A small text-conditioned spectrogram diffusion model, trained from scratch.
Model: 7.93M parameters, log mel input, arch dit, text encoder width 128, text encoder activation gelu, norm layernorm, patch size [16, 4], width 192.
Training: muon at rate 0.0069, batches of 128.
Rows from block 3 of the denoiser of a small text-conditioned spectrogram diffusion model, named by matrix and row number. Rows with one number belong to one neuron. Each number is 200 + 40 x the weight over its row's rms, rounded and kept within 0 to 999. All counts start at 0.
Before each neuron's rows are labels from the 100 clips, of 14976 (inputs lightly noised), where the neuron reaches its highest value: "responds to" is what is common among them. Only what is clearly more common there than usual is listed. The data: struck, bounced, scraped and rolled objects made by modal synthesis. In brackets: how many of the 100, against the usual share in percent.
# fc1: MLP up (model.blocks.3.mlp.fc1.weight, 576x192), inputs 64-127
# fc2: MLP down (model.blocks.3.mlp.fc2.weight, 192x576, transposed), outputs 64-127

responds to: steel-like damping (41 vs 16.4)
fc1.353,200,179,278,213,202,211,194,236,223,203,209,203,185,200,203,196,201,195,201,192,199,181,183,143,201,213,190,204,207,195,223,199,229,203,200,190,197,224,204,256,210,252,209,208,188,211,197,199,182,194,205,179,186,204,197,201,179,199,197,210,197,219,200,220
fc2.353,201,199,205,150,197,224,215,195,201,224,170,285,242,200,228,198,194,210,220,210,218,217,204,197,197,203,129,206,200,157,206,190,230,202,282,176,199,214,227,183,160,217,213,169,176,163,213,202,167,205,201,201,200,230,217,200,203,194,196,194,207,200,200,189

responds to: size: small (66 vs 33.7); steel-like damping (54 vs 16.4)
fc1.213,196,178,186,225,206,200,163,219,189,212,218,196,232,201,201,241,212,185,199,201,317,184,189,194,171,239,197,267,169,190,238,209,166,253,202,196,217,191,200,198,213,214,211,152,213,178,185,196,201,199,183,133,204,194,199,133,128,0,186,202,209,208,189,211
fc2.213,185,205,234,193,222,194,175,209,188,205,200,195,148,191,211,300,274,196,200,157,117,190,198,237,200,235,154,181,199,200,130,198,196,236,213,202,40,243,199,199,205,200,216,196,207,210,194,203,198,235,200,227,199,228,178,211,196,0,186,201,201,193,217,198

responds to: striker: soft (96 vs 49.2); clamped rod (40 vs 12)
fc1.4,192,201,202,215,147,249,195,152,291,205,201,207,177,198,252,199,201,196,207,201,182,183,195,190,213,179,236,194,182,201,197,195,231,208,196,205,204,207,164,78,320,196,200,204,203,188,188,199,196,204,199,199,154,221,195,233,113,203,197,181,283,177,193,196
fc2.4,189,58,202,156,215,190,172,198,210,165,208,176,201,199,196,192,228,210,198,234,204,199,219,214,248,190,245,200,182,307,196,196,198,196,295,217,219,201,207,72,133,202,203,203,198,205,205,215,207,190,200,182,201,219,195,199,193,198,200,220,198,171,199,201

responds to: steel-like damping (62 vs 16.4)
fc1.446,200,185,150,145,187,181,198,203,170,198,390,202,200,200,167,203,202,206,275,180,187,199,270,200,201,206,370,209,173,223,205,210,199,198,110,203,197,198,201,206,170,160,153,188,170,214,168,189,201,199,222,197,207,213,191,200,206,197,200,226,210,158,201,208
fc2.446,199,202,217,79,293,213,194,195,114,220,200,229,174,198,199,203,192,199,324,198,200,195,196,201,179,206,200,182,63,263,256,196,184,200,269,199,163,194,273,293,213,175,201,193,215,268,201,214,199,193,207,205,241,216,125,199,267,186,151,211,200,259,254,210

responds to: size: small (89 vs 33.7); steel-like damping (67 vs 16.4)
fc1.465,112,204,162,227,181,203,219,203,56,191,183,196,147,200,205,249,196,201,199,205,184,203,215,183,200,206,206,234,196,332,199,207,187,242,177,176,210,203,233,221,193,201,200,197,153,210,200,144,233,228,220,242,183,181,205,197,195,202,141,219,152,196,200,213
fc2.465,189,229,207,179,186,200,228,264,46,208,200,326,289,193,241,200,205,214,222,193,200,206,194,199,200,219,194,212,173,201,196,234,176,207,194,233,280,216,274,251,200,220,194,198,171,146,198,192,312,219,193,204,193,212,237,186,189,202,206,174,198,229,197,240

responds to: striker: soft (82 vs 49.2); clipping (41 vs 7.9); text has "clipped" (41 vs 7.9)
fc1.169,208,177,193,238,197,142,196,178,226,196,155,218,207,193,201,201,204,202,247,203,203,213,211,208,164,205,52,210,154,191,199,209,199,203,208,186,202,198,199,104,259,199,179,203,185,202,54,179,195,222,365,199,200,229,205,195,106,202,185,219,199,194,198,210
fc2.169,194,202,195,179,205,191,205,206,200,201,199,171,213,204,236,216,176,200,200,195,199,205,160,200,185,196,215,200,125,201,199,192,200,200,200,198,200,199,254,195,238,180,204,205,195,203,213,172,201,204,278,218,178,209,201,193,174,195,193,192,235,235,183,200

responds to: mains hum (56 vs 8.7)
fc1.254,201,202,195,287,206,200,207,199,206,85,214,177,200,205,67,272,204,196,207,224,210,182,191,173,158,279,200,136,175,150,199,187,170,173,203,173,210,185,270,304,205,200,197,199,94,215,197,219,217,123,199,169,183,196,192,220,163,197,191,199,146,254,178,213
fc2.254,213,204,198,253,192,151,165,191,195,194,200,220,222,201,192,247,201,201,203,199,201,188,246,199,101,170,236,158,186,231,201,182,198,201,224,134,211,196,147,284,293,205,178,210,194,198,91,332,204,206,188,201,212,179,226,202,212,203,217,202,120,211,190,199

responds to: striker: soft (84 vs 49.2); repeated hits (45 vs 19.9)
fc1.437,189,190,154,252,192,199,160,202,224,228,200,220,191,194,193,276,200,204,223,199,201,201,214,217,201,210,207,202,279,206,178,208,189,199,187,285,193,191,209,188,330,187,204,183,162,202,267,132,179,206,166,193,75,186,239,157,214,204,188,196,321,206,211,189
fc2.437,192,261,197,206,250,192,208,202,224,167,199,166,192,203,202,223,214,219,232,215,203,198,224,195,199,200,202,197,221,200,199,199,218,203,200,232,198,208,235,163,0,206,201,203,210,194,209,197,207,202,201,199,280,209,207,188,241,197,203,202,282,200,180,195

responds to: size: small (68 vs 33.7); rubber-like damping (60 vs 16.9)
fc1.511,204,203,139,195,243,127,209,214,187,190,200,225,153,195,181,185,212,189,196,201,200,198,200,154,139,229,199,273,188,245,207,252,144,196,180,119,278,200,199,193,199,205,168,200,201,204,199,35,164,237,181,82,193,204,199,135,177,200,150,251,200,316,198,201
fc2.511,199,200,203,203,198,183,86,193,205,190,197,141,215,201,40,194,212,301,200,175,187,189,169,78,266,201,202,343,186,197,174,140,284,185,199,175,183,251,172,194,245,246,246,192,200,197,201,139,156,182,200,210,235,202,259,159,200,199,187,194,160,210,174,198

responds to: size: small (60 vs 33.7); steel-like damping (49 vs 16.4)
fc1.67,197,202,188,206,193,191,236,232,233,199,224,202,177,171,164,168,318,164,203,147,281,215,198,180,277,163,197,199,197,200,197,266,139,208,212,200,157,205,156,200,201,191,184,190,188,194,214,202,180,234,200,215,199,246,199,143,199,426,152,197,203,157,202,144
fc2.67,199,237,196,214,200,190,185,320,213,187,315,230,198,200,271,233,359,351,192,161,158,183,207,194,312,199,203,201,161,204,165,205,208,235,190,197,180,261,210,198,213,237,216,193,170,235,204,212,200,193,201,185,218,142,217,198,207,152,202,273,200,148,231,194

responds to: mains hum (66 vs 8.7); reverberation (57 vs 24.8)
fc1.478,211,200,190,200,202,198,200,201,203,200,155,145,201,200,200,199,201,200,14,210,200,200,199,197,200,193,182,202,0,199,202,200,200,200,200,205,199,197,201,202,201,198,206,200,200,199,200,202,200,201,199,200,196,200,200,180,198,196,200,195,201,201,199,200
fc2.478,208,157,211,199,159,199,159,201,198,193,192,198,197,199,198,179,200,217,199,197,198,180,145,200,293,198,228,203,0,232,132,194,199,200,196,276,201,197,183,113,197,165,196,196,131,200,232,200,205,201,200,201,202,203,195,193,186,202,197,199,201,198,300,204

responds to: one hit (48 vs 20.3)
fc1.428,195,215,154,199,191,186,196,164,235,200,215,210,180,231,187,202,230,151,202,193,285,174,242,198,204,145,206,197,200,228,231,238,183,199,175,207,173,200,257,228,200,212,175,209,176,201,199,214,199,196,197,181,198,194,200,220,199,220,201,306,192,193,210,206
fc2.428,198,203,196,205,196,212,205,212,244,191,238,204,219,200,199,200,199,215,203,193,142,193,196,200,210,198,198,197,199,199,192,193,209,176,197,198,214,194,194,197,197,191,189,216,209,202,198,197,198,200,200,176,200,200,195,197,193,190,203,223,199,190,201,199

responds to: steel-like damping (51 vs 16.4)
fc1.236,211,142,276,198,201,209,125,171,200,216,204,196,104,188,160,220,218,171,180,199,213,171,179,140,206,211,199,186,187,119,185,238,199,220,236,194,194,211,196,211,204,190,267,146,201,196,199,203,198,228,219,241,190,297,198,232,204,201,195,102,192,112,145,150
fc2.236,203,196,292,212,201,123,239,201,203,200,199,166,194,190,159,200,191,202,196,194,201,200,189,126,172,217,196,98,198,220,227,209,227,231,197,200,193,200,223,201,192,171,178,335,162,178,204,208,221,162,200,149,198,176,223,220,200,197,193,155,203,232,153,190

responds to: one hit (70 vs 20.3)
fc1.504,230,200,189,151,252,196,205,187,226,190,258,143,199,204,188,207,185,217,167,211,210,181,200,197,159,200,200,216,259,198,201,201,206,203,236,204,194,184,267,362,248,201,200,182,201,203,197,199,198,212,199,177,200,193,213,201,146,198,118,195,199,197,210,188
fc2.504,200,293,200,194,251,196,177,216,213,209,421,194,169,204,201,189,208,198,119,180,93,191,203,202,178,198,118,200,179,171,195,194,200,225,197,168,170,199,188,334,183,201,187,249,211,202,155,202,209,208,201,178,110,191,196,188,152,199,188,202,199,202,179,199

responds to: striker: soft (80 vs 49.2); repeated hits (40 vs 19.9)
fc1.391,207,150,200,217,181,199,232,194,173,147,271,232,204,196,195,252,250,250,203,188,206,210,215,208,200,176,208,200,199,196,188,201,203,196,197,238,201,216,213,198,227,203,180,200,290,196,207,220,190,194,203,192,103,198,188,202,227,199,173,201,240,216,196,209
fc2.391,197,226,215,191,195,166,192,185,217,233,248,202,199,203,192,199,197,197,232,199,216,204,201,197,242,185,199,214,171,191,197,199,186,200,176,195,200,199,192,173,195,201,199,199,208,197,247,198,202,194,194,194,272,196,209,205,200,200,196,196,201,199,168,199

responds to: one hit (48 vs 20.3)
fc1.392,202,266,216,224,256,197,208,209,214,426,192,195,199,213,155,181,185,190,212,197,201,199,204,200,194,200,180,201,193,195,236,210,198,200,200,201,203,201,167,205,169,208,198,209,165,179,168,201,199,194,200,194,200,207,187,207,249,197,191,203,72,205,172,185
fc2.392,178,222,250,220,205,199,211,205,202,141,178,201,208,201,196,149,203,199,224,188,200,204,191,168,275,227,196,217,232,171,224,217,202,182,198,174,196,206,202,200,168,199,198,189,161,200,79,201,200,189,200,184,217,161,202,184,204,202,219,148,57,161,233,161

responds to: mains hum (74 vs 8.7)
fc1.167,189,248,135,196,137,256,199,204,207,204,141,205,200,191,208,197,211,166,113,202,202,173,202,211,202,185,199,199,137,194,213,186,178,196,213,192,203,208,303,162,180,203,197,193,235,193,203,200,202,206,156,203,227,202,177,200,255,209,199,193,200,175,206,200
fc2.167,193,204,197,184,251,221,202,201,189,170,192,217,209,189,174,198,187,171,176,206,222,200,207,205,200,199,199,192,129,190,182,202,200,199,194,212,199,229,120,204,199,200,198,212,180,201,206,228,198,200,217,150,219,200,208,203,189,213,210,203,176,186,163,182

responds to: mains hum (68 vs 8.7); shape: clamped rod (32 vs 12)
fc1.319,200,278,201,212,203,203,205,204,250,199,211,166,179,208,171,189,105,192,205,200,201,196,200,200,203,205,216,199,207,199,141,216,202,202,237,204,195,189,199,201,200,197,202,197,197,216,191,208,198,201,199,188,192,180,210,185,182,200,201,211,199,207,217,0
fc2.319,198,200,137,210,201,196,231,265,189,202,202,154,257,180,253,200,259,211,193,197,200,212,230,178,220,203,97,227,175,220,231,200,200,214,273,182,193,208,185,217,201,273,252,201,200,189,193,185,193,216,196,273,172,192,234,168,207,201,178,149,200,207,180,92

responds to: one hit (67 vs 20.3)
fc1.264,200,214,202,201,307,193,196,196,265,182,233,271,201,203,202,185,200,202,265,206,199,200,210,202,196,206,196,197,173,194,196,207,180,216,41,205,215,202,197,342,132,193,191,199,204,212,207,203,199,182,205,192,260,188,186,202,155,210,195,203,158,207,197,188
fc2.264,199,280,195,137,74,222,204,201,147,179,361,235,148,201,199,201,192,202,212,194,202,199,202,202,180,207,223,189,203,197,201,203,193,200,155,207,216,200,194,189,209,201,189,205,192,191,396,173,208,197,195,184,148,209,208,201,390,216,200,196,251,202,203,198

responds to: one hit (48 vs 20.3)
fc1.349,202,287,171,202,317,198,191,118,187,216,200,194,192,197,194,204,63,196,201,249,196,197,293,269,283,213,198,187,199,331,204,212,205,116,201,201,193,166,216,216,200,214,177,203,71,254,199,182,193,178,204,65,195,202,191,200,198,197,195,199,199,218,201,431
fc2.349,205,200,178,208,150,184,222,202,200,197,200,198,158,198,162,163,134,190,197,205,200,171,128,204,201,203,168,173,204,120,80,200,202,193,198,204,158,182,201,198,203,91,129,206,172,222,199,198,197,198,200,201,200,205,189,232,202,199,192,184,201,193,281,23

responds to: one hit (47 vs 20.3)
fc1.285,233,230,228,199,200,202,142,129,244,212,194,198,192,201,163,222,116,201,228,167,255,110,241,183,240,122,191,168,246,199,198,198,180,159,157,204,164,194,257,251,237,236,196,266,186,213,201,202,191,214,195,220,197,157,212,198,206,290,163,211,196,124,279,204
fc2.285,161,236,237,199,199,227,230,173,228,200,210,201,218,199,200,220,165,236,209,198,93,200,200,204,188,197,188,204,203,202,183,220,192,201,192,198,203,195,217,174,194,198,176,204,197,218,200,172,217,191,179,234,199,213,210,186,200,353,207,132,191,202,202,212